{
  "encoder_arch": "crnn",
  "encoder_rnn_residual": true,
  "fusion_encoder_width": 320,
  "fusion_encoder_mlp_ratio": 2,
  "fusion_encoder_layer_scale_init": 0.1,
  "residual_init": "scaled_by_depth",
  "max_steps": 3500
}
Rows from block 5 of the fusion encoder, named by matrix and row number. Rows with one number belong to one attention dimension. Each number is 128 + 32 x the weight over the matrix's rms, rounded and kept within 0 to 255. All counts start at 0. Numbers have three digits each.
# v: attention query, key and value (stacked) (fusion_encoder.blocks.5.attn.qkv.weight, 960x320, the v third), inputs 192-255
# proj: attention output (fusion_encoder.blocks.5.attn.proj.weight, 320x320, transposed), outputs 192-255
v.152:054123110114106136150173077137154101154111157106153126102146133101119123127124121146072155125099144131120114109147075127072163150133112123118198187108173086110141133162115132160092102164190120
v.153:154125114115094133114088103127146118174096111082156092172128167100106133105156092123156187179144110126131139138104065093120153140120149143163121104112116135147128130103123144122169116090181164
v.154:136126121109100133120138128134121136114093111158093153178150113161101155175080154149078151114108168182096091114148080080159151136091086140127141147077099056097131162126132101144107132090101057
v.155:149147096191103122090062148143067135160104072110106141126157060127107130047152114098161132112155148114145155152160167163174136148134146117115143147096158107127144141098137140129136050127163121
v.156:159111135140119165105175102146108139151123114116100098152122149084082088109141147107200181103113150127172095105147114103184155132122072132089146207177145068109099121094148126117128112134135125
v.157:165076144116152127165125104113187150157127111067155104091094120080105106139145157107141089111125159132131164085203176160109137166113120143143122114171099155081114089164127140176146150132112133
v.158:135102087132127144122143138097126143070114105133121070173136127082162131189068158142154151151080150141131107125165123125143092155138136146101137164100081135096111122105148152185138136139165098
v.159:106131095185110107111128174177158140036130078128155121121160160137167152150143141121131166142101167163099113121174171130108107109148102155058167129105131081049098134175099170141133083102117157
v.160:145129162086112122150168116167145165149134086147115183078088136212159154076142131140090143081084053143104121151136087119057152027056081092213136087133167115142204156098153101083172152105114084
v.161:167171182092094159174105132166123099055127091085100120107148119133131081136129109064142121121110070133122116091189059154062120017069102134151145126151129092078142119092112132144139079050107124
v.162:117194104046131111110110088156158188121161140135102142056080122122122131117184089119137172116147122111112126136129141149129180041104076123120128124137100136102096133139140152099045119147172092
v.163:116097070132085130116102149185195147112151137096167114132122168123091093137154116090099109094136152097098078128174129113090065181146135145097101133185145174095162142175090066131099155086132121
v.164:181116128148137116148112112107126146085109097139152102145131123141118060155119081145107139135193119128119120140143113059097102071125160125168156180125093099099098124153131121114154117112087180
v.165:156125080164144121129173141113107167154152097129148133102124094131162151112130134142120161178116147083130126155094091122170171099160095133137136187139089150134142109162191117148109062159122122
v.166:130102143138150107110097126133152115106105124125135154147126154133126147112109147111112123157138201153088105129151149156132076132139157115157101088117132161143071125146110098170155153124190104
v.167:118132159100086128159120102149171113071190189108163186119132112110113083139127135096102108117112112112075113065111117251103065136104189068137145152105133151112139093158107152173130128098133155
v.168:132109096132168124147155131127157151105130126104129119115168142129108121158161146156147135166112089119128156133190128115096182101126153179083170120123165156180140139099145152129170089109126168
v.169:136108137118131144105116138122137190069144118110121075193101137143133173114083135116157140129165058143107156097170161161139108202107152182141075142131080142088108121149098151156070192098070169
v.170:144141147046154101157116092154117144150148119083144123089135098103088097091147143161148108182075109159134170140122131140087163102141154176178140099154148103154103160129137130085143158091118125
v.171:126091110168104123121105166152190101147092114102145092114095185071174103134169105113160131116237135038122155118124087095159092210155177115115073176189132141099120128136115178155136100151144144
v.172:057116101175094104136165151111098192138085110108122131108146135146105148145133111141103115122079130126149116162095106115157157197108119116153149149136185118158116149135169108141125107058140085
v.173:106132139164131114154166139084111049134141125138212132164128141130142119149176146148086183177109111062132139150103083076128169129127127072145164127128143099145171142152137157092152096169135140
v.174:098157097100131131107118180121140170109133138130125137064159133141143080110148132110097116129152119121088162108158099185091119132135201158120134127120132145187095165149104134100127148118117134
v.175:119170083072153098141072165142107116126196132145143146117141072214139159107081117171092148113110140154117137174167128124085111046137131063138183150117124103100104174121171123106121106123117116
v.176:112137134117104127149143133119155146140119132107101140100132113121114103094142112080097093147117059140122083126091094132127141155107051146171149180109164118113102102151124124203118221099157138
v.177:161155138130129099160152179112119130164085050158120159073113148164172127108146112135158145074128076101106106120159105124107176098108109124093066157129162087139137120085072074104163081119115170
v.178:141152076143097163120109137106079082116141079125090147172155155106101130130107142112186146085100181125150117163111097081115103109135092152122113162140063109176161127111164161142096145121151131
v.179:154118158130143089160151124093141150159119135105153108120179046129161141105113101118149129096150138136120154146129131105147071164159128165129156122089132136077126117093122173116115090140132140
v.180:125134165139136190123116167143131153121123188156147145124059094152116102114183175080173114122110160132091154081118110140088079118124135154138144123151144156135114136088117129166125104130148125
v.181:096128102109125138148099182098152155160080156114063131122154174182131148089128197064117137116152115137122149162142087132151078185102122171072069119147148153126099151102159088121105108108165076
v.182:078098103180118153160133100122140132149135111141129156121095138119111111081176107094172097107122148146157158113061134148159133130116094067062111127143116185107149087089144121121112154158115119
v.183:152092171148080128099140123196108152113121115121141162134061144206124118105113134113139141153094136139204115072176175136128095116149156107138110135120151145114106079137098088142105140167133132
v.184:130124117123117163116146183119138183164141183062130068134064167108104100126133147083182127138158136091064111098158124147146188124146184157128060091118127201111187130181107120133156191131102177
v.185:123107137176105128111073128129152087167127150105098135131121167115125104136201082117142153118138095099096131151107118113164117164106012127126108141138119147153146180148103013139110083086128143
v.186:164126122161108155115117094114168152065169078146132118154113099099070113134144121164135140182122103110124126119144167221106152128172154186137040105145131121074167079156107162121154154177158123
v.187:089170049126135086055156128101154199139103098137138093125136141125166081153122153173124148106146138153103131134168133127082163153150156183102166182123108078053090118157199138119098200154117162
v.188:104112064200091169155095065095164152144120021156187128107130088100098090186099157150109138104128138128140133098078131155141139181139194154104137156102065144144116076136185202146176126200158142
v.189:186128107143179104095129143143165079083116099089179088125192142107186125113134098058116175161144138119120115105177104113101117159108190145137175123122136127117083123136155165110089051087135174
v.190:092132113169079147148111165123151096124091135139116140080085102125164113146195137148081136164112083138139154082152155109140156165157187073158157144158155200106175142168109091125169105151137144
v.191:091148161141097089086020078159181073041144170111128098115126146118107103128113155091108157125118145092091144098099154199147142184141150144124134104096155161152091108135126167170197124156124144
v.192:166117048128141145091107156133130119127151232063120097129141150150118137160189172140146099088133144099083190099148192175118146187134095141172120121131120122109134097127098142142143164141112160
v.193:148141111129120094054087080119129145208197097185074138168147088170162113130101064126075163068120159097127148159075136170116110158190138110120144106137124125131087149083147173100129191179107118
v.194:095163095108111139083123137176053124107143103100136111056117126086135123142137111123171186099148125118161163133097184121101240147118139109106147160149076121111125163117118176141161151117126128
v.195:066134133101140118100073119140097111113151147140145182224120117163131152102084120130161169158133175103149100128137090079111142055129173116120110071118044132190083159203117174136168152118115119
v.196:112163128113012106104105129123126125186089105066113135184104201182113079126175103147146120111159135039103118125121105077104102138128131129171129130163139170149179122131173157099138116071149114
v.197:124164052122096081174163136108076132186102212087108101172163177208118115118115113146133145143159182105042088178116088130165125110098113127170095125133143170142149101229140119113169191174162185
v.198:163114084147112113137192119022077142049173145147090155151176112150155109133096109091120124184138103105036102136140179114194123102143140145108115131131088091107115137083099168150210159148195192
v.199:099108122108086163174188146135128160133186082133118096060049147151137152106121100145138118130128107128152079075164184154168174132155148195133201145106161180089137122131112150115139109172127124
v.200:138127095177144138113180121220100113178056058153103100168146118110105161073064255082159159131080156201152208134113138141160198052129115070083031133126051129104164119039076125155092093131110089
v.201:101075089160187116145105112113161168150100112196108097182124077155150135103148106201036120110122110153124103147133097127132067098130142127122102060136110169171144121093116101160181100123105068
v.202:156123098134183117161181146115133119118147090059098152158179119101130149152051158173149120165136082212131131208151125090142137114147104149125181167135090065120115109091102131118104176150136108
v.203:207142202070165126073126157091137182089166107166082127225129105111124087173098097211113115084082141162077088179143199059115039061122102197091104156132047098140047118120117098173048033030060093
v.204:195168125119165115106101139093128143234097192117119151112110132209121150112160105150107134124086110094157133178097086183126102170133110144102174131142131163079119126156192081143088113163131091
v.205:107142106096117125199164171111149147133143109129133137100161117082132107112059093135158189153131146126110105165131157095094215074126129113168092174121045116154140163084124169122184147177178145
v.206:179175170130124079062123112131116129174132120185090127165121141137140146092072094222139128131101102165057099118070062101133128110111094129100068194114103093184121139095121173157146110085123125
v.207:140180108134112125060101093167089142153121131105164188066163117081106144088116123131132139110076108113036191157102100131144129167114163085108149188165084131021113156103184063113118155093077134
v.208:188091117195123077075137143052134096209181107193121156085161031174165079157149060171118118145125077121141134110095109102120116099046112103105142130081122132139105153120177125196100107106206054
v.209:069095144043113163189179084146187142047088142089117125078080131140106166111106097061078122172152092107124121074169176154148130121171073052059165134154221137105135151146100131093125164123129151
v.210:161179103176121132086162057183153149136160173088111125078156118109119127080177142083111133132169048131204139192159121210085147187107138104109130055116112165118124137084140100113099115135166095
v.211:116102124114117144171143117109123150096145032131120080134153121045107135170089134159098111098189140062147124117114135105123072153164158165167173161109145117108126120076174125133144086164119131
v.212:118093105223120085138118133098133117104135191164162121122104113130148106079175121121133099115152146159112144193121092126134106135109091113178142097118131094130190070114147082167103059093170107
v.213:095076111130125156172124124140101123160162180108126135175046141161128123118166150161139061062116167121121126036114141132127035126137116141135174062156175129146137088165153083143110124147161133
v.214:176138195156145173095085128159091206160197149161086170151109074127116140046179074199129135098101128105142119101120089124155097151172171100139154218132073125098077134111115063174120166083129134
v.215:082108121095155113138097160069122083150192108138138117127145147138159072138146103159048076166137131086166145159155196092059042105154096103184082105093160108188101128125121087143134142139096156
v.216:147134130189139138154177135106150109125119141140102116115129094156154124138118117188084125099134104152090099172111117108109119184089192178146136148078140052165105149128120087119174149139130092
v.217:108066107091142202229101107190093138098116150065143140145109139105175151088080184102176145155173113099133188097148188106141126110160105184093150082148181161051148138174108103122140213144206136
v.218:147086146081117113147120130142137164146106103138078130089150098149129061110151101176164154095170096139086149114146112140055148110083086059197119165093130110133178177000144127113110076048116122
v.219:091146182070123110144140085183196127163132091181130144111123127086173146105154093108127128080146104164121116107136060173144115145118157149047153102115182141128168121102097123131098060096141114
v.220:120150130125089144126077124096135099144087098107081086126061127109134122178108157131141150115154160083115150138086091124096189118139161124165111160154061114213152098164130130108146157132109127
v.221:123124103143149145115096117122074107132106098152171172130096067154152087153140105138102100138103154129155151130103170089173101107098195039073179161141060147199140118097103105139105092122107124
v.222:157140157110072139099121116137148093108119115173147169047124058108145127084159063121131152142162117176149190077150106119057107163094217100135153142139110131121149163102103130096111129135135110
v.223:167110191150138155175178127095162156161074133095153152085113102116190133072103041144094108053154120116126063113038151133108049143136123219123094157134078155130161158081092077165132101125186128
v.224:200123111171145106073115088095090163126129111087120156143183127130170122126071077089114085096105148126112148176125135116115095091094162058093081174116092120114074135139127087114096116136097160
v.225:125092182069091095151174135142148090171156092131124157074137171144086102098136106107083115124057027138099086157113082092109120180142130085209061147113187126138132153130115051132111148092143175
v.226:077139146097075102152136113109116119131108120108146080118124160093128060181124173116117110130116106143074148122128193177088117212148110179188126089138206164090132109137133106083139124155125141
v.227:138115121118133100137123115129155127126099081158108176124138109098106082168105101138117118152089120162084140180108149131137043210159113149115048148109123118112125118171152080101112140144141139
v.228:109044098171183135098197109086136064102153114158221095063142193168145150196161105085127109128158133126126130191105068133145104165195047186142177098130190097166111162138125137115146102099124104
v.229:156139116136176118172156148056181082129097127158076069117138104129112117151113097181127066176176125171152125162168180051102109156095159125167109137132144098227098128071118127136148083099122133
v.230:048125100062121133155146080119164110210114082101125051074084131109074094162111140151090084141201134124105141134122159103088161107133134123189107117079220105108125134124103089058153155144113152
v.231:042135089182139136143142080085123193140129093183139146208081111126151138182094137118126119174138214122116121080103138099142117135161178100017178120119109160143132070115108158113147098087193138
v.232:186141150152120163127078110115157142160099105100112080090173106111132114106137168096130104065161144119155125176109140138148137223164158150148187065133116150108101094129140088123101138185096154
v.233:101130092100172145130121134136081167066123133115074186188168106131089069159059168055180134138142140166128105149188124141132068161110149141171089138184121153163138136139110052148128170124135157
v.234:230146114136134146016133193130079148115136098187136118132165178082113148174084123068120140150140134144157098114099113082137138096082133131208064168125048099155109150131095098154161110147146153
v.235:158062180111126136153159130070164182189182105136142095081154164167155158115140088104114072112208157129151111151077126115095081087139084171131145160086169117190125134092096107107134110068177127
v.236:134158131158129137116145085098155134086114182114083110155161181124088113091184111147084087129112101156156093136128119126085039164141101161200193054148230076110145066165193101124067138053101091
v.237:117174110066149078097093126103161122215136157120149099208158164185110104149151096149076064116126168169135039166168101120110069125109108101129141088094163149182134099167101142128120098104118145
v.238:168147122127172162157196111134129112095059138148155121184119099124149133199074113096135092108107051120131102099153109150184092131081133165148123165135138185123139125086125157154179162147142088
v.239:096077066142167098132118148150115153135132090108166160081073149132130166104067164061139132149133113123116112111145135137187123110177142106129127128106204122100130151180151125160152221120116084
v.240:140135151070177164186112106169132121130124168129161136142095105116169122113123144086141131115166095128138153121102073129093127138126147151132133168083108147045116146181136106084088126168097167
v.241:142116138109140111088106140129133154126113094120158129096154114134106123107106121139131115149116138147136132098087179163111127170116069081120100150071120127092093189150069111112099149132135120
v.242:147123129042142155189143092094125149183099171091137116103182139159177130124116105126172077164136111055186092105173116177137130086179126122102174079163172181091167146214074161078130131234216147
v.243:219142067114082129080094156107139154132167155136067117144140184130139104102132148131111100093133157155101098157134070088152142093120118130141118164075061148141147190126078123204131148055061086
v.244:071164068125133138232164066202161128145055188036100114106246099108080129189070189073172056122079116169142139054157063115154146201135099135093078073215200113196087106125136086092139127135087150
v.245:092147151172068149120099161176090146155167124096175031139117145081142082130125089109076139120192162154148100105179164117124159130173141125170137122146107087176102090100128139108146153101097193
v.246:107150153104111145101096088156129076076129113181200138154098110136128076171106088142130094140121188064113112057128129135130089088141120128044107117103117194210150117160096127105058146137129084
v.247:097057103098159136161144123135149105045123131149130143145177137090125155091052178097094170213064128123159131148199111170155124162144102100067183091140146082089120109113152173118150131133157132
v.248:188129165142112133109151096167164117096160143150105124173165126137112148079125152165148173045084153210046175191133189122189144036102084070133227195149136127131132145035167126166118137041156127
proj.152:191148120174156125110157143072140167070127128173109074144109111171151131142079163072143121146116082140152121103152111118217163073162132102161120075119091120187113138101110110116109135135096101
proj.153:106144125180103122114146084075096166039146144105085118083165091142144119129080158102103126108106192160137098187136114120127138123142173163109113150156183153112124145147108109135036093106107143
proj.154:156137085114128126135094117072166141141133160108181135102084172157122113104172135126118169116133098137182142160149160127135118083179146111099178125125104136139125116109128167098149103197106127
proj.155:086159127109119117134180158131143145132080132154167123161078163126175127142135144130141104179103047147152106136162103113105122130172110063145128078092119129093104123135125160177099179109112118
proj.156:163130091112143109121141188092158166134130141106104117089103088182126142084159123120115151136112105131121133092114093131137088124154169102118135045101124147129125141165115140136105169105136106
proj.157:138147130139155132123040074086100129102202149135125100134096112075143141091176112129109145119146106140161128119131104129084160158131075171103088084104115130051152118122097102060136138105165123
proj.158:093140123123137107123087104120142126129138154149136171147120106102120111048148118132072184114118127123185134109105131177082149133116120154139197105126116113118153111147141146122098083134116138
proj.159:145094124157105152114141132066064191175120185111116139189081165169076094221093174124157114115090140128170111160105102132172103143121162103202098205085079148195157139170111105095157141148122094
proj.160:145120066130135141054101186118207105166204134143126050142133128088091106137116122104150126147090131081170142129189131114188128231248073145099127144141120143102109114197099103112157126169129149
proj.161:132153158120155142107185102140170095246107161168140112171133147089071114134173156127122144138124127167148120116140134127138103178118151130176115132094141111143110183135086146052181139176111141
proj.162:147117083255148118147063159092095105171135128094143113114124152118162180167122154165121114192127122112116168183175152098177050163147124154138171140194106114032138127144161122164175188137161117
proj.163:115093101052113130129096124138118102112142169091121172150120122143071185113155130182168148161155164059118133147119119146131124105131111100152132187109134146128074134048192075146125099137138137
proj.164:068146147166100109101121163093198117205142200090091124115098121121109109150126180143136141118091150136088104150134119097166095219153118120088181109080228121195147120118124184136146066097105114
proj.165:109141091054077170175107192148133138125105115152107159148122152139144136172102157111111120073134115108148114135184164152146131182093140181163102162150114119116131113150163148095150153050150155
proj.166:113117152155094115156124097101153117147143087119147096114145114064133076125128110088121101128088063054112113128121116157107090108149103177109149095091166120088138101117171101080089110162110134
proj.167:119093113141099114122085150166137118180148100122158122161086126098131119087168143150121140155159213111119145139151074120084152147097080108137162148092203111105178108137122060081168096087136117
proj.168:104105157102094114126122168107133150160135120091173187157114174153149127088084135082137137134091141111093123162110120094096114213116099074171120102135088080130138138127123132148107182190151116
proj.169:132101176196129173136110098170155128126132137103154123027073105091095120116103156098131087116109191103127160105108132145137090028130068201099120148107182100078114091164145123172086098120183120
proj.170:135122159122136078104112153134139143135080211133133151156166171163128167146086138093145156134143147128112131161103078142198136147115139108103101130139069168135145120112110157109084119112134125
proj.171:138146118094110178142150167099166133122139222137146181109128116125128127157098119161083141172100108180086084144128121154155144088174085120100198049087116088171218141053095103112151106152144108
proj.172:118098115105160128112157151131150140106076052161156123107126136165109149189112130111108199109159180148124105124179167142124123110143116116153150200094060093165130127127112150142141198181106104
proj.173:134125138091113137070171158109099136116153153178118203103114105148131172154131136100132155161149159129101117129148124144153178211100140155101152116171102166143122115129133114161188147057114094
proj.174:106126078173092123117061138132088129137115078116137124159101174103117133125105113163115139074151118035157127124158121063170117042110112089147119138169107116128148106115123202148137156105138129
proj.175:104106129091155168101140177138194078163156183137174093089122132075159105154117125192149111091179098071121144130129114098097098187068068189097059164220131175093137111146147137191157191130156169
proj.176:166121098153132131101153178135168154081125137187145097079144078117096102161093175127122112072137182133109124133155082143141117115142202144150186141158103145183089103134149141128094065130138158
proj.177:107158085099116142109118134120158157167158219139156103143093098150143131160172100124099158167109079113122177124189181161149099172214136172120194137123152119111100131169125102175070155145096125
proj.178:120125116112127129097123141118133111137130160152142108111127156196169111155115142122138115157135076134099094091158128084111136167140130139127123110160158120132106131116147091146150117139135147
proj.179:130155106158137152133095085146069118101124167187157115177107078096104151123169126096119113093085109167139148107109129171097162143120139091102112129114128136151054134129146118144124097111127106
proj.180:146164093107181096126135125148109144139174125157121074122164124142143152169166108126094141061131138137084115175143068157114121077105100130142141146138155130087188106126123183134172116127142117
proj.181:159097103148131130118151146181160133086112068072161064115091096109118117101114083156135104171152166103118120126125149104068095060181135088129152120100082095144071111121137109140132136134099169
proj.182:149140132088190109094145164103141170151123195181096151123211077190158130165102140160176075136166141183058115132169031112104125185156125094192163107132142163132176142119128106093081075103154090
proj.183:083161125145121153092042147080168138160170105123142089116135107073109087147106172095137153096113120094161137132172119115148083187116118102098174168116149091102148145123162118094124106082101124
proj.184:123093151151140183176096116164139095065152152156135174051096100120188161129143143115089121119140151085162126170116159109098092089138083111089083099161067129181086113081112071109184082156145129
proj.185:108030189137102120098219100087088126105143084125120133127139097109116192130096165142127163179115148122115124106123162151143195080120195131141140107182137117160162150081145145176146204124122078
proj.186:086155084158147134166101100168131075164093145088115170108114139177181140075100167091105119094163177090125123176094169106177098142108076098126225147141163149108137134069142144123071107098103111
proj.187:129042101165100130174130109095137143090124116109155112090069216106138094127120159131099110139092140111147140138147158097137090060152035126124140122121106151124195159188147139116125132097155094
proj.188:113135140099083157125066134117155102137168180101103204095088168148181132121158133053141157176153100153144120163125064073144155209138063125132097086083145132122150147139086105101091072048121110
proj.189:106125170127120135167137118129096144130144130099152153170117124101070145154151128166100208094110157073080107158111201146111164132121112169153153166073119144147150106146084112153114169169166117
proj.190:128152155096135149138146072104105116182126123131104186189146106099114151114115122128173111123171147101130081125097103126105112155097146061098127058097099097141137119109176169112134154156102131
proj.191:149087150156119162134143116161057101152108112143167187136182170103111094107118124189172090137170117174138086178088094128151105071095164145142152162158175127066112130104122024117125119148157208
proj.192:104121126169137125111077076182150103152135130208170131122076141148148082072128114126068147136140061202165136059125104086073142102132114090065059122090146137136119131134112140107145105101121163
proj.193:130105124092103153140097166142225147099097146142159144070097097132115111148140158183125088097100089135132109103158135102131144129059107129154103108127156130127150119192114129155173122122122149
proj.194:125101171123170147178147111054109154110076181151101139175142190148128157119101137148128182151177106128133095154100163123124054124152082113124058147055105116163148135142101096100105187121150074
proj.195:114046181107139179112162097126124130181141058109118051142107155172162127138080161147142121138136053090136123076120118138156107176088078094136178119142148143061180134153103075174068196148137123
proj.196:117157141102164143137142158148175144090126144193085155025106163143124117144152139053086053172101106146167132125154085136088121144171127115097126187102117140167104158123125104094117113151126158
proj.197:133094099130135135071098148140185152055152085147186182107153116102142144115090116130159138140077190097145114117147107170112139142075120121106157125145139093084127123044115084101066063162148118
proj.198:183125094102172158111137104194179188165118144190180064178105114090128112126146122148168183060117135122147109136089140165104133038150117051128130053112154135144129113107084125096065077085098146
proj.199:154158123140096090129089164087137130128067114121120180122220153085111086117109087086120182053048237079154130200102079141124164131098091061123118211107106156127096115113228163118081108108147142
proj.200:101124132216191108100186147098084081130070153102125071125113140162084123184164084174070121094190073151126093131146069165160111110131135187107136111126058154132176124145123158224104122105130075
proj.201:061141143068102111134110106201033040169144123127098225144137138134150116171147154129176131151134107159133134129133153126125148116091112147161205165148139123122119128200152134098094128080143151
proj.202:090104124078095105086147146152136129158141145170164082197101131120146184136139125149053172121078179118153115077152139208118134122126182121091111085176117147169027142150150156089155161148112093
proj.203:106133119114088145176126168128183119180056148077169112083127141090098127081192060084118177175147174083125105144066102105155099104174180072146183115212104099054155149056130075128230135217183215
proj.204:106073099155138123153116093159139145029135128198158128120136141110170164177128162097145085071152077094123147101139186152095084162080137211122104144214154139118142121134159092144090112117137199
proj.205:080109101145096119121103121129119099078128185104135145199093111133148157128139119079099146076146119081145068099190128137159088207119121171065179123141112164115107112153090138124032151116163111
proj.206:081074095119085137128134156188165088136131106097159144117102105131119132107132136123066218083114198119116179130160193138183141053146141088164209098163108144138114153152136104165157195125131109
proj.207:116137115133090106255112140101137150095087123122126140200109191086073133082078122133121169152125136048125161125128176161145100097104090169158133136056114152097137091166146188120150102132188117
proj.208:107138115081151165115122114124142131137098112151123099173107102087161156122129128103088116132110247050112152211130156124171108143201127104177167157074130187102144139155088101094154111122119151
proj.209:136170162221110081118111140118173161138196112101105104178135105121137100118182151067178176114092140127043130158113051102065053151148166168145168147147045086117188135134136217171101142134106114
proj.210:153167119136152112131162160114110169184059145139126111201167144110141096183050179148106136188071145199056129154100127148148143048116135127162150153086102082107082151096098145144143164141117163
proj.211:133166174104129179134124160164169135155111192123077101115122120184153080132133143103132114108104177173156125159124101139118168163130119091126115127149159159125168159174097156057072119067133119
proj.212:182180075088090163132149118133115131118098159120118182134166130118171147197124144110161134180108113117152108131145102165155173081092119138058090138141102135134088136182112143115131096136161109
proj.213:088174150088074124107100162203095095109064131164097215100123100122096061134137109078141177206105131079159121196172087098152168176106043114111087137123146104119153127123106141128145080091144147
proj.214:139105064139148131171093069151175054093071148134054099143119068129049171193113098134157107164126113102107148129083135106081119058091049131101128067177137109182145155188111141179077112103079103
proj.215:155107112063097189129082107151181105117128155121163170138157070134184112113102137137196183078177197143136102080137168108105213181075164128161156104162117134111169131097113162082146140080134151
proj.216:172101112083136151108095091119082143160093103138157125173062103077110188086113129104107153106143189110154126102141160118130110095117087165100128165167098144157130126135149189152050142133143093
proj.217:128152122107105056112164203087063069148167177122166106099180173096108184175173144104164074185111106127144126182152080129100153184149131143184146101150104124155104118102154149089176108070098128
proj.218:115180123161093152173108098117123158086111101074145117069103109080115112105167054084127162146140202063170077131133133103133121132183161126073083168147123126130127141203123157120120136122165159
proj.219:121133126157142160160117152108082121094165140052112104131129154123050137189147143145109045126111152108102169113138128083162148190177121164199185065135079128171128109169149074170224184140100056
proj.220:150104096178104082030196139111143115149133108155134101123103153084109176073129124157107186153124111177139131151111162154120136094109105192095158117092128102115087165166135151089130145188109134
proj.221:136159136090106156133187179217151119190196100196086100099145134102121091137169099177193144094160106108139142106129106153127131196086089139160085113074139145138154112149156148136144125137152145
proj.222:125141117127171082115121113147111161181106114135139072133107143165081063174072167132132095168113159108094158083125162154190127065154061125150122178064114131182133169161136125142176146068076130
proj.223:123142127108142151095109132131099107143126127139137110177108084058099124056164156126154088137111131112149134110151124134163159068145074106172174132141171089133164122170130121130073151107140137
proj.224:124134089036091142163101143115160162134132195155085116136123070118109127174113169255164142136132130148114091130148128131177164112084063171120143098164119173089142087120125176130102084088179074
proj.225:138124045126060065101116147071177188123050082112148113182113127096157114113082086060124148090117155126073174079177132130156114076208099124119172112160137124144099121134116156143128101142119077
proj.226:123131126166159168139145105175139140140137122149161125089102140129153133125169082103131115092144131191094147066168111096032109145134151082153111120161180103155148104093137133129117131100110077
proj.227:140087102081123177129148160170156097084160160132168131138092094211158130094127092105154116092163149106097134114143113143113126101081127051093148069096203144111133165052084106150160112136128116
proj.228:206191176212101081113144178170162176135123074139142147171115100075145101095089132166122103162075184178189140138159126217117177078081146110129060082094144105138136121182117077118159157142144036
proj.229:156088156071110172182072148144126150160130089126166167149128132106121120085152115147151158114133153177158140105131134134194171039124154077145148087081093084087204111124144187105160156141129100
proj.230:177088125255065121092105206139193112025131118152198162082091167071160083094134064046104185187109159107137126166181111095202134179128034042116148132089082153175146122122105117085049130091160109
proj.231:147185155104114118158123164154132131103185097059105118140147155093131126069199102076146139076114121107123120166120114170093153161084132159170168121133145134097084143126131141143110124163110134
proj.232:115183116113165146145182148181118179147082152158130139189054111113146107144106136175145146175135121132091108131142127157082090122142156092107052144084138136198162107185079147114175130108147163
proj.233:135111102105122096114168117186139109120212144134215074101101139142209223173170132169123150172131109130154139127132185154104161157131109085118121148122130105080088135179142123112100099124127163
proj.234:055108133179132129150156145073167164177024136113107066159206086129117159097138175181178111080136103106109113188105148151158130090130178091063148092184162152114148111114147171157070147143178123
proj.235:123131130150121131137103129204121143126098147150100212180124120124109073131133114102076114154151116097121089135137139087110172152185121097184089125150132142154125157096151149079096107150148138
proj.236:161130126173157108124123153152096171138136024137159196056117144141146154103103124117121132148150127111120176129101142102035112091118134146127099143097144063143158116133095142109123114187122157
proj.237:116074111105105156106101138149145072009182085139084150094127086128127117138141132094108169143146068121079102077159197105122182121098111136196102166149090119141130142119085116099131155149112131
proj.238:150115133160131069115159147150158108141104124081149140099120141082085116052190115168075155153136139109090146158160111184088129060185089154141146132076126095103089109127114127134056090138118127
proj.239:134116162149078110118145114082100159115059173142092086131148114133111094142057066150146190085126132081133135172130125111102106155125095146109112116170108150039076141077194132108022079207147117
proj.240:127166102075154099135129098093140102160144160174126071135148130097139138124111160232137091108103148096113146103134143141118102159105087138105127113187134133144147130152107142201170158092144100
proj.241:098104162158135145106146156096114149159076107172134144112119104154127124208131120174129141112160086101121122188125085057139105145157088173149131163082120125088109116097077179160116158139127150
proj.242:065116104085148075116092153167140078095244128096074085190152092143121110155128084092112118145071087119055133186157100154117183214064064130123138098062120139074138115034142135099167148123105133
proj.243:114054101211106091098161067139108118108051129171155164102116117106162155155148128118109192105151132122166123105155161165180185065086096185158079072189083148113093124107125139144100104184158120
proj.244:094122169106129096089133204054070125114137038168121175195072165191116131037134145109082149126168147102160132131166072163168179141085113067148153124115120096092163120122112169153191174129093079
proj.245:123132096049135145163155112085129119109125177177131200118097152167122104129141185169170106132122088143111118077122148105116126215114143145104160127124071125078162140149111160140101175098117072
proj.246:174107167092109112156153173110152104167181154163110127139124179179129147127163081157115132151176127125053176163118102120168185097043121113215142153108152118146157126059082135080213154200086170
proj.247:123123110209087100133149138104095118137152163085113075154155134110141054152131128128130103071166165101118124131121087109133088152147127141090130112147120146088144127143129136163105166201129118
proj.248:069142115140045138180124145115184111197111128060084115126119137119107156186155100101108094114117058119189072095154156072120136146148156163130085118104050165133115080111154127197137131125171097